From a checkpoint of a small model that answers yes/no questions on an image's attributes: 48750 training examples.
Rows from block 8 of the image encoder, named by matrix and row number. Each number is 128 + 32 x the weight over its row's rms, rounded and kept within 0 to 255. All counts start at 0. Numbers have three digits each. After the name is the row's rms in percent of the matrix's.
# proj: attention output (encoder.blocks.8.attn.proj.weight, 192x192), inputs 96-191
proj.26 076:167128128128187085128128103082089128196128128117128097152128137104128128095128128031087165128118130128128125154128138128092146128121128093116130124135128088128128163128128128128138153109151128067204128220049128162069105174080089082145170143147128119167128182096187128128101128083128082075
proj.27 100:128128128145091142135128129081128110128128127128146157128128134128074063113095128085045128157128158128134122128093128128161121155178128175128128094079160149075163093113103156203128128096113079128128128207128166128104128142122138128174160191094168119202113184087172082075101128114183085076
proj.28 118:177128095086128113107079177128128169129163128128107088091104084112179128186146158076168128128121134106143128103162101177164149139103128149107128173159156121138105128119165086126133128146127128128128128126128083128128180128185177165128096070157152156092128099128082156142112124131097154128
proj.29 099:151128080148109104139128128164097128128102140090155128128128146161111098114105128088088094128128198128091128128106106157155128128122187150092079093114166128067161117105110141182135128081128128124128174156157163144068128147160138143136128143128121146188073129075162088128128143091171121107
proj.30 091:109141128143115086128215128164167128106102149128121139147125142096112128088128100130097091112093172146128128142128122144141139125145161128128083063128160164028155128101098163181128103102128102128180084176128175148025128141128094163146128177110128128189137166092175086128188149129164136126
proj.31 104:052151164158128205128189107065158076045107128105165128162174128126065080062128128128128143163166146128094066138102128075146094194174177155208086105128135128128183128117128128166128128095109128148128148101128114121181120108122108128124138161092101128152147161128150113128140100147153109128
proj.32 082:128128089108128059128118128172162151128181128128128128128147128128128148162128128131116160114134121120128152155128123161172095141080120084128103128194128128154128157163128128128161144128148136128128044189174090128096158125179128128169128132128190128128128121104128154128093128057128125089
proj.33 074:104106145128128106128069128224197181128117097128111128140096101142128083143185128100158128086181128128112118128196159128128165173183155177148072128128128154093158104128094128138122083099155128097157200138060220168080128215104145127128135157107115150155135111125128092110118128128147121082
proj.34 143:111126162128120163128172128139155128128128201118125186128160128162128060070101123128050109107105128160135119153128116122128120133128128102128112102090150147128128128126083128173129128128128112128174115233093192175044128190098125128178167207128128104191075190106162118128128200085173066103
proj.35 085:173128111128183128106128150128144128113128128158088077068115099164154142128128110112179128167128163109144145114128087179157152128128128168128086148169150128128125128109150130128113133128118128157128128053128095086154167128181141221128082082139128128093154063165083147192128075128089150128
proj.36 095:135139128123128153128174125127113137128128128128128128111113130104128112121164135065128100128110142118107128128128104172131163169134128143128128150146146108088135160090145151166158143128074138043128134166128097204076099180128116128141150112175178128128086129094133128149067245067128129086
proj.37 079:128103169102128185128146128128167152122128128128147089118118128105177149096149128151126138138097085128099128128163128155134128116128088128098143175128176107144128128128108128127128135128148128128103128090128128125203136100128128140110136103214148128081101076144101144128039128065107128128
proj.38 113:112090128128128105128133127128128100128118113128119124141128128117157128129137139149162128128156113128099128124100127123122128118105128136128141128128084128189107157176129142058122122165154111128111146105128128108142137128128128117106111141073084098128168139160111143146171054128128128161
proj.39 123:102128128144123170128168117141128128071099128105170128128167164128090080079081143142076116143135140173128091134065156077128128099128162128128128088081139128128178128088088128197131128058116128101095164088118128144161088112094124094056177161081120098172128174122153088074152049172137121128
proj.40 060:093086098120163235140161128129149112163169103140189128166138128054128042132089110090106096128097078128147128185122128128124128085128120064128133127102091128132121128161122105100112128180128128120128140081128107110204084091128139128050125148128194073130135142156159124118128128126146084128
proj.41 089:128090110128128124128170128128128129128128128101128128149115123135142128128128083173128106122167107142128128114081161109082107163180147114104142098102128128128128128128128163076128109141129104105128207128128112128128128128100128128128128155096077148128175156151128139111128000186087125153
proj.42 081:164142128128050027148057156155128192212145128140128081068090111128129128139155172128128128156158140128119169144171108153128191108128128128064130143180115128128073160142156116128107128143128104146128097128193175131068166165156102162139102128157134099128104055141128154145128082104128180128
proj.43 102:168092115128128091097128158128128148154129128128128078128101104128128128160128144088162128160134128107163128128128128160157128144117128124128128152128120128175117154167155128128135128162128128128128128101128128128200174128128134181128080128128128177087128113141109145095128137087128172133
proj.44 087:064180094128158172128160084109088129128152156114128064103128163131128128153128141128112099128128177157104062103097127105151119076176185193131082103110128126153128097128111128128128119128128128230128073128202137088159128056173142128135107124093128113128128109094128094128183130124175131106
proj.45 074:171076128128128050128100132156119177128128128068128128085096136123128095128127128128097075128072141139076128128154128142139154104129139112128128128186128128120095160151146128145161152133130168054128101201152170172037091200128128128173130128209172128128066128128128152105146121060128157128
proj.46 108:128167128150075156192099128081119128127118128128128170128065116128140128112098128130127074147074153125125128128128115122128158082112128129180092111128128136147096125149128121128128128148128128136114125149145128139070128128133089128180128128128128128162088129097128128128129153093178128090
proj.47 083:128128139175105082146128164128098130194076159035138152192075128128162135167082175102138107158000124097128143152128158132140059134128102128142125128134128091186146075166150128096128119128100146087153127150104123146123099128140128096124128141097112147065128128128128141128147137150107125128
proj.48 080:168160127140122101137132145188093130128164150079127128083112143161112099132091119111102079128128189143126128128123128157179182101128167187135097105142197128022128152084097128212134128065128128093165128128177159128051103152128097128111144126081111126177094120092154076128157128134139164132
proj.49 119:128122113109128128128185128128128086103078203139092128128128128128128143127148128167158128128138128132109145113159134128128145107128115111122158128128100106169114126140130128083117128130132128111153128106128111126128128128143107122131107109156128128088149072154082174128128064124092155186
proj.50 113:128116128128135125139128128128128085128110196130144135142128128109088128138120128118139128130118128128128128118128128128128120115160117128128117103128108134151124109143132146103128128127128116134122128082128140119128114128136118128128097159128070096111154093128110145128128128164099128150
proj.51 090:128127118128128117122097154096128128118134088164122079098072091134128169128150128090159128130128137128128141128126104166142137103128128128101128174143128122128093146164128110100151138161154141128152096153128128128086175128175154147187109097157128150072122062128073183128097128093102178170
proj.52 115:166165049128128112192059152128080209128128128128128113094128105127128184182128128094192128141128127125108128163160128128128191091019150089097109161128091092192128144128161128053128128193146162128125069162170115128120165076178148168197128102150128146104128093128101151128125128097126148128
proj.53 078:156079146128137177128129090106141101089169171091098153139104114128105103083128088128127106128128113128132128128139128128119128151128128098167127101090109135170128141128128141127146128142142094049088128062128128118163135128128122128102139128107163145128155102171151128128160106180128109143
proj.54 097:128128153128138120089128128102171128080125210128128128165178138128122128128095064184057129075128137158128128128128150128136128131128128115128137117099128169050175070087100164190128116075113118128114102081128149128161128128098156104086165128099129128172128164117169077128128094162128086113
proj.55 130:091101151128137128128161114130154080095128128128144142157128157113102119128129124128128160128148089113149097128117170094080093161128106109128176134089099128158128128128128128105103142134138111101113146101107145125184128118114138108109128128128122152106185121174112141123128062185097128161
proj.56 110:096101128128128128057194123128201047073128219128147128155203128209128156101092128182128214189204125128161128071081139099154127114128128185188111128074117128088186112128128114146128123088128080134102195062134195139157103128081083103043170110128128128128188128128128128128128128128128173178
proj.57 077:128128128150080115172147128123133128180128128128151128128068128111051128122152166097106128128127175128100132142128128098124128095174118154130077094128128128156128167128128128128128167128128128148082197064128191103144126133139162165061128128105128120173128128097178078119177091128128128112
proj.58 094:102145081160128079163128128090128107128128128128128146170172170172107100119101053128128128128227126128128102128076128112091128064176128194179128075077104138164147121139111170104095093092125108100095128073119128128168066190067054082080128159067128114128128183163154128101170109128138091128
proj.59 082:128009128126182126128128106188112163174128126131126079141136128169157135152151163129159182112128141116128128105101130133120128061149103128058144121145111128163158121142128152101128136151094128171128128064123151096227167089157157128116101128161125158074150081143078128128125116149105128155
proj.60 077:098128128107142128136075115096148134129124120156126128159137104098209158165183140128128124104128060100161125139156141143093102161128077070092172163136084128228128128169133124059125105201136128128128128128061100078185154082116121100128100105163123150087160128153108155128091128133110119134
proj.61 085:111128147128093128123128101092128131128106128070128230134114128128118128107105128173118115128128128195160128128024129078119116128191150167215111128090138174109128131128099113155125122088128128078078128151132181128061075199128048122141168229133128110175113115108128128128128068154140144128
proj.62 086:163128175132079101128146167128094141175128109096128147087096132087137128183128128043073077140101152133108128128157128149161164118128161106128106140142171095128128160149128128145128153133128170128128095158196129101134171091168118160128105119154115128128067128128113145128136255053128131128
proj.63 095:172144131109128107116082178128128162128149064160124098096128104128105128128144128168136150128142128098084106128128128150154175131128134128128128128128164076128128128128128128124180128127128128120128105154128110132095158129166106144159128099128165128128080137078120128128128128070164128128
proj.64 067:149070149128128085088136152128101147101105181107128128110128128175089129122128110161128122053183124140128081121087128128128128128128133141128128134159128128128128083128118128128133128179128222128148123255157128128050128128128128128255106128128128128132088084123128145189169101056183125128
proj.65 132:128098129130161091128117128188128086106152114097100081147128105103160128152128066152147121087180101113072128096148128128128106082128133143096134128128160122097128123133148124136128132122135102134128156041128076066181159099137137142063102108119064187077173043182055197130123047160048185210
proj.66 095:121063137122128132135128147123130088116136193128128072136128134163153196104183118135128173082152145128104128100128118128096128128151128128128096128128090095183147128152128128075094128131133142149121128100164079108197105111128128128128152128094047128128128128128093128128128035128087128128
proj.67 095:128128126128157092128158128128136128105128209151104116094128105153169191160172128128176121128131133108128128128128114151143136128128128128082150168165142128123096171140156102127159134172154128128177089156176153128118164119198153193160088089158080173076128074159068179142122059128067176168
proj.68 086:116187142128128138128148130097137119128103176128128128128148153128128128128140159128128074115128151175136128105099128112159145074142161064128115128129159161076136128128128101182146127128115135096160112255125144128036112172135128139199128145176208074128036116126134128128128128007176139081
proj.69 103:120126202128125163103206114128128065128140128145128128157146128128128128099128128128128171121174128130173079128128149092151128128173125141153152128091115147136184089097128162174089097103128075157100196006131128128255104089105128128032128128093064164128177128128128122141128020207105129142
proj.70 103:124128121128128119151121128136119149128054050102149167129133128152147114058112133113058088077123139164084128179048128088128128153135134114184069128117151159083128153120133128155132153090139112128157151208133189128128128128141166127145128128128128014152128112086128108129147231040185128123
proj.71 114:128127171138128183099206134044144097069121128150172197135152163118099083070117097128083126128128140108166105121128109128134079143168128138148126092112152147128183128089094147203128128057117149128083130122121133128111101128119095128135161173128114110170130146122154093128103128143142128079
proj.72 105:140133079128149053183056128128124128184153128102128104128128128137120109134127128070128154088128118125145194128128144125128128147064100128115102128127128122136128128133146131088128121128139135123169128204128128139060128166146151128128123128128180085161128208128180095115128239128222073128
proj.73 083:128146150140095128172128095161173094128047128128128168166135128084100101107125128109073132128117106172136128128086151093088126149128128072114128109107128128128137118128128156128128128131128128114107128187080173128117128131087128109163143184134160078158114155128194082136112240128200072128
proj.74 089:123149140154116128128128140156128128128168042128158128128128168113128072128070191076087138128128178151139128128128102156168157128096162128128090132154164128124128128111128068138161141179128128155152046184201121112117150063173158136181128128110077070156128167092164128128128220128128128128
proj.75 072:128128119130083128142158103128128128112128128128157192184128128128078097131148131171128138093103106128128128128078162122098128136150068128200128100085110128113167105128077172182128118099113116095153145128081166142109070155049085088146179170072134108180124180128184051128128122128199057073
proj.76 094:128128132165124089168151100169132070131128206063157134128142162172128114097109113151106113143134169151088128128128114118142128128128128148128081066128128141102161128128087144144128128069128102128128163133144156128060102171107128128126153184082100111201128170094180080128182105128171087103
proj.77 075:128102169122142165096128128128163112119143127164117134136128103082128163139148156068146159092128080103155157128165128143112128155146082113086139174148128125146106128136153113088128128161128136128128095128128103149107131132125128132143128097151128186049170078153075185162105115161065152171
proj.78 066:128116141105128138128128128128120120097128106118128149111113119128091141128166068117171128128234128111148120101128108125115136153165128146137128156183141153123105149120165128128160128151147106128092147128125163103130156149161128128134118128093128128081157058184045128129128000128028180184
proj.79 079:077094144128145125128128113073149135113128109127128128123138128102200128146128128128155145131109084129128117133154139128072120128128128093093170157128069119213128136175148115033116093193161145128128037191128128136128128132128121104199128136171134128066156128165103187161119151130095114157
proj.80 064:163128128137128128095107150096128128128128128147128144110128119128104128128152128123160107140128067128128119158186138162128134131128128108155104170170140128128085173128141106107167128162162128128095083128181206128079177091183171189160128089185151156082128075153083188128128128098064172147
proj.81 118:135128148131172106121159128143128128093124151128166157128171128119160121106099088128101170068143128147160088124128147095110128128173127104105128089048128144094188083095108187202087105069096110096122159094096128128121079155058078083096173156095089139143128163128150099128128128158156105099
proj.82 125:148128128128128107123128128180128076128128128098105128128155118153076149115128081143128155128188132128128117128128126128144128128128117128128128101128115128110128114128129128114093122096100115112131128064128125130169128141128144140055126099107128129128128099151104128128148000128081169189
proj.83 078:128128063128169125128085128128128128110128128144128084160128128128175154128135128111166162190166126128097128116124122128128128113161117134128128136135115127175124150128128128128128128133095128143116197029143128100234161075153162154070099071128128158067157076128072153122128128155076160170
proj.84 095:101128165115054128103163163124160104100140181128128137128137121128128128128111128107128128120128102161178112128128128085128128130128128128138150128128182122014176128128129172207128128088087128100128166128095170128128128128085142121128128128152128128128128139128128128144108066128128128153
proj.85 099:135188119135073128128052128087076196192100128134191128106049121079128128124150128128103128108128128122128119165128110128128140157128128118146128128128128123126128128128128114128128128128143128151104067128128128128128128128128144151128128115174224095128128127128128102128128255060174092070
proj.86 068:128065128128163167128128128128111179132128128061128166128129130126047068147128128049041073128138092102133128175165139108089143103076128110128128128136163063128149128116128092128155128128128128128128128232096200142128114087128137095211128153128191128154092210128174087165128128071128130128
proj.87 070:128116086166144128128170130128128162129166174128128128164128164093155128128128167128080128128098144104061128128128116099185161068101128128128106128128128131087135115110094086156120154128128128085129160123128128120058089126095069044156186128128174148171064156140193115113097255096166128085
proj.88 121:134161131136107128131128172142101169132112096128139128111128128154128093133097128132102100146097156152097113148128107128165164111128139141126089117131149115077129146103130140160128145113110130128128101197128127152061128137139105121172136128133201128179066178070178100128128195069178108080
proj.89 081:133093088138128128149064131128128128128126105128087128112103074166128156146100168105132128146128137128128128128227128144119128079128117128128128147128128101108119128128115121128153156136128127114128090161116128158053145113111084149128128137103128123189095206074170077105128167128190128110
proj.90 081:135141128126082094147131176129128128128115136132128106079109128128114103128128172107104085165100174125128125128128092163150154124128150204128098117141172148075139128086107128229143128080157128137128128128166114128122128136146162143128139108161160108171070138072156098136133135072156128087
proj.91 129:128142128128121061149101155128128128158149110156125149138172166151128128128135128128110143143139118128153128140128165128161123128128115128116128128125128128128128142128147128128106095150092174128093073192147105128077128135128128143128128144128184094124128158095128129104128185081173128128
proj.92 123:128128128135128128120128104128152077067140128132128128158157152122144128091128095149136128144151128118112128105128146097105078157211128136195128080072117177128167107128124150156128113090139085132088170081128124118147101139094135104064128147093128152151165124154136106128128079188127097128
proj.93 092:180133128128146066082128128155123159128134128128128128107139128177117128111128128203121172128217159128148136091128098162175128128128175132177113128128157128053128146100128128197128154128146128128128120128201128128166132122126098128117128096128128128158125157108137116128117128179127128128
proj.94 078:128128144128094128122128130092075128149104128128128128155103128115074118136128171046128128128128111101143088128128128128126128128128117140107126142128150128125128128128140123161128128128128148086128128141111100157093109163111102093128134131128128142128128155128128117128099128128138090077
proj.95 105:118166213098101128110214128111214128095128172128120153116116155106037092064103113167094144135204153128164080101123120128179099138128136164128110112128128158128128133107128158199128122095160128058128128128128172122129123133093111128075145128104070194139128128107141110039104128116128128111
proj.96 083:134128128108128160113128128141128143128170115139119102128124092115136169154128134128168128132110092128174128102184128137121115128097117128127154193128128128181128128128167100093128128172128128128128128076134099077243174128149164128117110105161128123078174128158091165135105096134083140148
proj.97 078:144148167112126167066157138128174128107086128128122128128128128171154128128137151128128121128203128146148128128128128125128128143128161128128135152128128128128128164128135128128168186128125127160064089000128063061251134052145128128089148108128128128089135128136094134126128181126110166128
proj.98 143:093128128137154118142128128140131088100111169128090128128128153128118103128098096152155128128226118156123128128128131108105128122176126128156152137128099140169140128142131128107125121128128136130122144101128123092142128125098114113128131128128137121116161128162128128089126024128089137128
proj.99 086:156128128128175168107097132128128148128091128147098128131113127151163143153166128093203126148128128108128166131116125149148156128128145128104147152156090120232080145172149103068122140166128130128165128148128159128119155128181137172143100114140128128069128057149087167118101131148075166160
proj.100 120:097128182102133128082128128169184057040104224094113155097128128124045128087117128128058128128079113085118128124128147128105117086128128071058137128105139117128164083101115128159128098128071112082165128128118167173055071195064128128106176128157128160128128151112134139134128128128133157112
proj.101 078:101121128103181150105164128162098097071146128154097107150128128110094138128149128128151168122128098097149128125169128128079106186093101128128176151146091102163094151158162128054128112177146131128199128146123130128128128128159088128128095128133046177083184097188076197157128128163074157157
proj.102 101:126130106115116116128128128083072128130171096128128104120126111116190168128162128033128128128117108112143132128107128138108105119075119120113142167142121113128111128141157114097137143170129128197082132053094081074193176056128105173113087077116137128083143135130100122128119161106128106143
proj.103 096:076134128128181088144128128195128128057128128128128128114133142118063128104128128173171128157170128100093128144128133128100117150105128128128128128146128125127133123152128128070128128129128128147070149045128128104128128119119105128069128091151128098082156052128128174159137032192094128164
proj.104 059:153128079128200085128068075128128143163150128135116128156128146093186128128128112143128159128128089089128109128158153114031077178128102101122137128143094128211067150208123145018128078204164120128128135123093101128128164106130114128128086128128128128122150185136128120118128128147137128158
proj.105 140:128187121133118128126128133088135139145128128096152183149113107105128103118128128083074080128148114128113106128145116121132148091133128075128128141126171146097140132114083114188128107128128119089147094193105171196060093186119102087159128159128128074128076181072175095103128128063128086046
proj.106 138:144140127128128128128088138135110182153130070152155128104086128128179108148114155093114101120082142120128128150128094146151161113116128142128094128128164128095120128126121126171136128130141127129141109178128128155085128115128133158183128132128173128151086156099155099098128225076177128100
proj.107 157:111128128123151122130128110128161058072095238128128141174179166128101102131128069128117171128184128128128128088128154111103079128128111128170164102083111152128158092128136168127085089128128128128116157092116128113155102159105098128082128146070080165128184144145128110152166044197105110128
proj.108 082:100116148136108157116110134119107154189077107128129128129127149124093128128128156190131082123128128128183128094133128128139112178157094117101108128130122128128097128172111114129155162188111128109128128128110100128157128120139118169147128154128106128108146128141128142128108176128146093128
proj.109 095:110128122128192128128128112141129077091128128084099125157199144115128103104152073128128128096172128141128117128121128123128080128128086184119165098128128129105160128128105196159106101114128104128147152128076128184128108160070086110044167110058105122175128193138152089166128058187110103111
proj.110 118:106115128128128128128128117112140096117128172127128105179128149140142144128149082147144146096168092128128128105128155103082086148199107114128160120103074114181128128128122154117115128132094164122116128120128128106167128118095128128104128153108067155106181111160109137109128069190089122147
proj.111 104:148103060118128088144145118128158128164128117128069109128147134125128128124206092162179141091178140089152187092128128140116120185128096158125128127143088128163128128161176141080101117139130128169113128073127127062196128128128128139077128100076128156128183128128125153146153021128084128175
proj.112 138:145128128135128160128128128107100199202109063133183172121128127128102103128070128128092132150063112128112144128128128128128165091128125128144106155128149102146128128128128096127164170128128144135137069214143117154119128131128146112207132125128186128133088168128128126097088201128155128128
proj.113 103:156145114124128155162057128117134128128128047128128128128085128128128134128128128053128121128097128128138128178128128128126175119103128122128128139128153095117127128138128121134128155134100128164128128128115104128150128075128134128153121116136152093142128182128161097128101253093128099081
proj.114 120:128089128123132121126097128120118159128132138184099128118172085162228183183127097098179159128128128128128156128120119157128128128166122121084129157140111128128139167158161128089116088128128128169127128071102095088194160128148170130103098085107106174081196128192083167122128128187087128170
proj.115 103:108144128128128160128128137154128144115157102086162154128128128128118142169147132056131128189170154157103110128136128128110128153139130143179093131123129128187119155143128118126128139150138118127153166174135120127137131141128128128157135128116144093130119128135128128109137113124128127114
proj.116 137:176128121114078090128077128120128182167122062153128112102068097094168115146128191071128095113128148104127125149173091171170175122069128121085118156160155108097103179128145113141151139150128128128187083185157126133057179139183135174185111128167128128128089115102118144151128128053128139128
proj.117 071:133128112145128108128121137183118130128138070096130128128199139141106136128116128128211128128204162123117128128167128100128178128142105128135103107128122128128128148128128128145108128114128104097128128128172091128128099128128128128128128128128128128195128173128159038103181029193128128128
proj.118 077:127144045132169086148114136172128128168128125086109114141159146148159125128128113074141176145128169128111198110128111141145128093128147164144139138129093090128154130097128154089126116132114128178125128010106128094206128074120103114053128078073128128155165184128174128139128129145138093128
proj.119 105:097133128128128128128128117086128121130158128128160165143128138128128078128091094151085157129128128130142091119128129128145111106183166172121128085128114151088154103128090161128114102128133128102128128128088194165051099183105087106152149162128128128172110193128172105101128122127170082107
proj.120 117:097128210119133152128193108107128106063128183094141127128131133131091128126128124128094142128128082144128104128128168128109101150128137106121150131111107118128128128128124128128130128139122110183066128075126095126212128082128115099050128128158156148103148128168094128128128128109111148128
proj.121 123:166128031128074128128034106120091236197145036128128081077064126117177128197128128071165128128119141128068141103128111128128186128083128128096128157200113072197063128128128098087150128197158128159105081128151063101128155128173149150148128112163128096127128159118128117127129164128128128108
proj.122 070:166128138125080128128072128128128178128173128128190128146101128128180128115117128128119111134073127134128128163128128128128128128128153128172109154132103128128125107101107128128137128153128128183119100128128128094184137063128128128128163128128121128128125194128128094168128255110128098128
proj.123 082:128168128128102170128128128128128134162073128135125084097110119128190128178131165144128128128093127128125128128128101110079122158158128128189114151128124128128094143128128064143187084128128133128134128143131128107156127128170128128161128160128092116165129128122128071152124244128128128138
proj.124 129:146147092131114151128071128084082203225118083137174128128115143128198175131117144124154169142153159147158111104126109124164106113128149149133087128131134128177115092108095133128127095128121127171112145122128124093182147128128146128116155128105161128146128130078184076089133192122186110128
proj.125 077:128109128139161128096192128157202128128049206080128166147128128111128150128099128183128128145128128123117191183128166128085163101128128097062128103128105195128128131128128180128128149128128128128129157093114128122098128128128114152119128128128128128128160128130086128094128142090111140128
proj.126 098:128128085132128072146117128128122094130110149102128128150152139128091174119136128128177123128217128129128173128102128108128128128175127128128128112128090128167125128144128134097128111128126113136122128086128137091162128133126128128104102110128128128101128064128094170128163128199128152193
proj.127 107:128128128131128128151080102078128124128107128134150177155136149128111133128128123111159139136128123128135128128074146128104128128141128128128140095088109138178143130154113143128116107101128118148108135148102128120138133128103137100128128157081116152128135128120162114151131169118164091128
proj.128 098:148128130102180128096128164128128128128159128140100094128113114128124156139143123128177128128145143110128160099155112163152128128124128144128128168163128104137094150128151099103128128159128135138128117077128109112161162120159144175084084086182103135054140044165053192145128128127055193167
proj.129 086:128173111153077069178128075115064211150198057124128177092142155116154126115156230080128131128128128128106120187143143128069128120144099086124128130128103143150091136131109130113142166128095153142128057196128140164105128128111060076128152144128191128107128180128134128151128255053204128128
proj.130 062:137158108128112069128104161128097139151128155128128128084086128146128145128106128128128108128123186137122159098128101149214124126096138167125108102176174181026149122128117107180155109128131128128128128142149157128026128204143128134118128139126119128128112070131128128150168033167128186128
proj.131 119:158128157128140139128086155118112159128118069151143134113128128101133128128128128103090107143128128128128108128128128158128128128098128128119128128128157128097123128126128128157140128138128128161149131152127128125126128122146128128172128098128128128128128155098140116101114128128160138099
proj.132 091:130128115128173098128186137173128122128197128163128162069169065128064128126190105167100185109128128076128128074128118128136091167128135132121128149155128131128185101128132128135098125103088085064128128080122158140094128231049073113095162128163128144131128128113144105128128041128156118109
proj.133 056:100213128135128128132140128126128128110128235128098134096128128122128128091088128128089099128196178128128123075128098157178128143128183243167081106108163176059143107119131160155148128131174071206128090128128162100128153072137128128128128128108128133158106179103154117128128157128128128128
proj.134 058:128128128128152128153128092203128128128111128128128128128096128100012148128089108128128140128128117128106069128143128137088196078087128092128128128140128128188095102166141149089167122128104128105201120128128095176073128128128128128107128128126251128128111159128140177128092219128101128128
proj.135 092:128181086128128128128128114104143086089128138133128120158146114136197072154101128128121128171128128151063128152058123128124110128128128128105111092128128144128141128127128145128111098093128095090143186122128155128128128128099170128136128172128098143128151089128128128132128000128128128127
proj.136 161:128128150128135143117205122128160063066107209115128122154154142118128128120139082203142124128199135128162128103097147128137128153189139171144140081094128171065162117115104142140128097128129128128098128102137145128151128135110129101128125139118102128142155116133115128148128057156128141128
proj.137 078:128089165128128118087204128128128098080109128073128168140154137089128109071119091138128128128094118128157072128213128128099128138128112073164153093128128128136172098108126111192116128128129157128094161097092165151202077176076103128128177115128079132141143180128128109128098128128128128100
proj.138 146:150128087128073109144100174148091179180128063100128128082072111150121140128128182128122073128108167145100118163179099163164196092063165121099083143184165109111084172128103128128170158147148167119128086162142127133071164136185153173181097128126190085128064128072128120128128201044128154128
proj.139 110:111123128109147202115181101149119128128104141130115095157143128109194173128133093102183150128160083100149128089128128128094103128160116093087182149113090113164128128131154128079108128128128132128106176059125072089187138112128115128086115138154083168051193058195067196141154080172059161185
proj.140 085:128128128111113128128128128128128128128127081128128088081114091200126164110131120105160118128135153160128135104104123128173123128128122128128102177153154087119097167138128128148128165151118128154146128128194128143074128116167128128128084128200128158108090101128112173120112186060093172154
proj.141 087:073128128159111171158193059128157104097135128128128128158184171120128128091084128112128128146114098155128108128141162087078129128128128076150136095086095128155141128128128140110120127111128128128102137128110128128095128128088089077128160159108123128160121128126166108139140128112164087092
proj.142 078:140145152114075128144128128128069208131128045178168119142148071117128128142130173065128177116131096128189128128159128144063128074073128128128153170128128154185107131128162115128142128180128128128121085156128128123102128113165173149157092116154128128094109128128118154131128246128127137113
proj.143 116:128128101128118087154117164128098155162161128124109124085084089128128128131128155108157083128089142142128128171158128179149166128128109093088097125191151149116087151136122120128131100128157113128128083244086141139016128177155128128185094124122147063159070186096162128108128128057137118081
proj.144 075:109131134152100160128128070089089128138095128128128128157100149115135133081128122128131105132128161128128128128104134156128124220100181128098111066128128128128136126134128128128101128128147128093128091128126193115046110128128128147128128168128053107149141083158129134106155069141145128128
proj.145 110:155128128120128148122057170156128179128128128152111115087075090128155147160128150103152104143105128128128122128144117164133151128128087128140128175166146106128097155128167100128152141148120128133145080128128128130106148123168165157141106086187173128079128081128078171128128199078099164150
proj.146 093:094128179162166111128128152169108128136131080090105089149214128160128154158128129128150128146128128195128128128126128131128128143155128128128128123128128128098123128144146105105128128138128151167116153107103090117165137062142081195122123094091123081127156046168096155137160088128084128167
proj.147 070:160133128128128122175128112119128196186128135128069128078066128128128128084102128090114100116042120128073133161160128128128128128128128099047128134176140128128081161162128128128166128162128151111128128128128139109081128116148124159184094128091126176128109051128128167100128128071128158187
proj.148 090:128141122119100000160127128126121090132021165098121128119126148128128128151128188190128105232110188110118128128109095171167128085150195136096087100122151154090136109128101128146154147094142156151135128128135128153111128123128128128164113169128102128158075129083138114128175131067163128132
proj.149 118:117133142112153123109156115115143113090128128128118088128154110113142174139162104128173164128169103124132128107138146128104110128136128103106159150137104128156103143145154120067128128166122128139128128075142097088176145142144128128072106110139128162073188049173076165139126128188071167166
proj.150 085:095128128128078128128128124128128130143103128128128109116150143128128098107128128146126091114089118143128101128095137137126113137128128117141119129120124115133127133128109092128152134144128129162128128141117135128130128110107181128123144142117128123164127197128169078117128128139184099093
proj.151 093:131098109128167128128128111096128032128146245137128128163188142178143128145128097130128190089128128119155176095105128098109081115128101128162170101128121141119193100128166128128065090055128123128116128087094128107179118109086139087091128087128097128128191166128148128128148103187128128147
proj.152 087:111150165124140128114163118128128128119128166125139167171165128118128063128099073153090128131100128128138125128085128128130109128128148159128130095093157128128181128102097150194128128077128128089128167165093147175075095161096128096128152170064128147185113217108187078105128155117185096082
proj.153 144:092094165129128176128146107117154075072089193131128128147163134135158133104128065186140167147160099155128111089115159086092065153128136122122170087080110128145164128114134163114105146128116126157081158037117108095233116090082128101041134147084055128120213128191128132092149128205128119175
proj.154 130:128132129146128128128137106155128124144145164101128181130157128128095128087128128166044128115128128130135130128107141105109114092106128128078128128092128128089145111128102163128128128100133129128148128194128094128072078128091128128128176128110128128168103196087195128092128214095128082076
proj.155 089:170091143101128128089141172166128142128105128128072128087074075128109126128162128106128128153108149129128128128141096170171162128128156133094116145191161094102107144098127100128149148103117111128173129067170097128128128128150149175128128080171128150099112088134075160128109128142067193164
proj.156 106:128103128157128128128128104144128128101125128089133157149174159128092085103128121176071135131128128128123101128114133081122128128128128128128128084086118115101175103095098151149107117095128128121128128149102128146103090128080109089105165157104143104193111200090199074119148153123197072088
proj.157 083:147082098128170082154128128128147110159128128128107121128138106128080196158132098093162167076185111128137164102087158131128078116128134109092128128119090128143128128128128124082109109128128128095128142080115079128159121136120071104058136128121060128128204128174128128128128000210128153178
proj.158 134:116100132128149128122184097125128070076130128128135132167166147140134134105128090146128165128128096128150128097098156098096095128128107117137151098085093153120174089128128173135102111099128128124115195066098134111201086105071093113062151147102128128128181145166112128128131042192087132128
proj.159 073:096116074156157083174128108135128128164128142076115157128208123146128161135153137099150167132128128099128147128128118128112128178037122100131095128143088128212099103128128128075129128128094174107186056128128176128052128128157183119128128128118128147164128141128158128236107165128170129128
proj.160 125:128132118124125163116128128105128128128128156128101106093128108135128165167128128129206128153100128130136128161143126139130125160128128128101128167157128136209107146131154128128140112143155128155075128128159128092183162128168146164119128064138151128062160067181075154139094128128069186154
proj.161 128:103128128141128128128128098128128083095126128128128128157128128128176137128084107157128135128128111151128110128128150078108080124169128101143128104128114146170135128136128128128115128128128128091086179082128153128144093138094110116084128157128119128120154125145117121128160131170128107153
proj.162 097:128132119128155176139164117128128099128128200103141128164129128128098128128080094128128128128128112133163043184103128128128083110107128093128099128091107157105128077120128128128082124128132118128128151131108128161093067196062128068138174128128165128128128229128176090107128187128128087128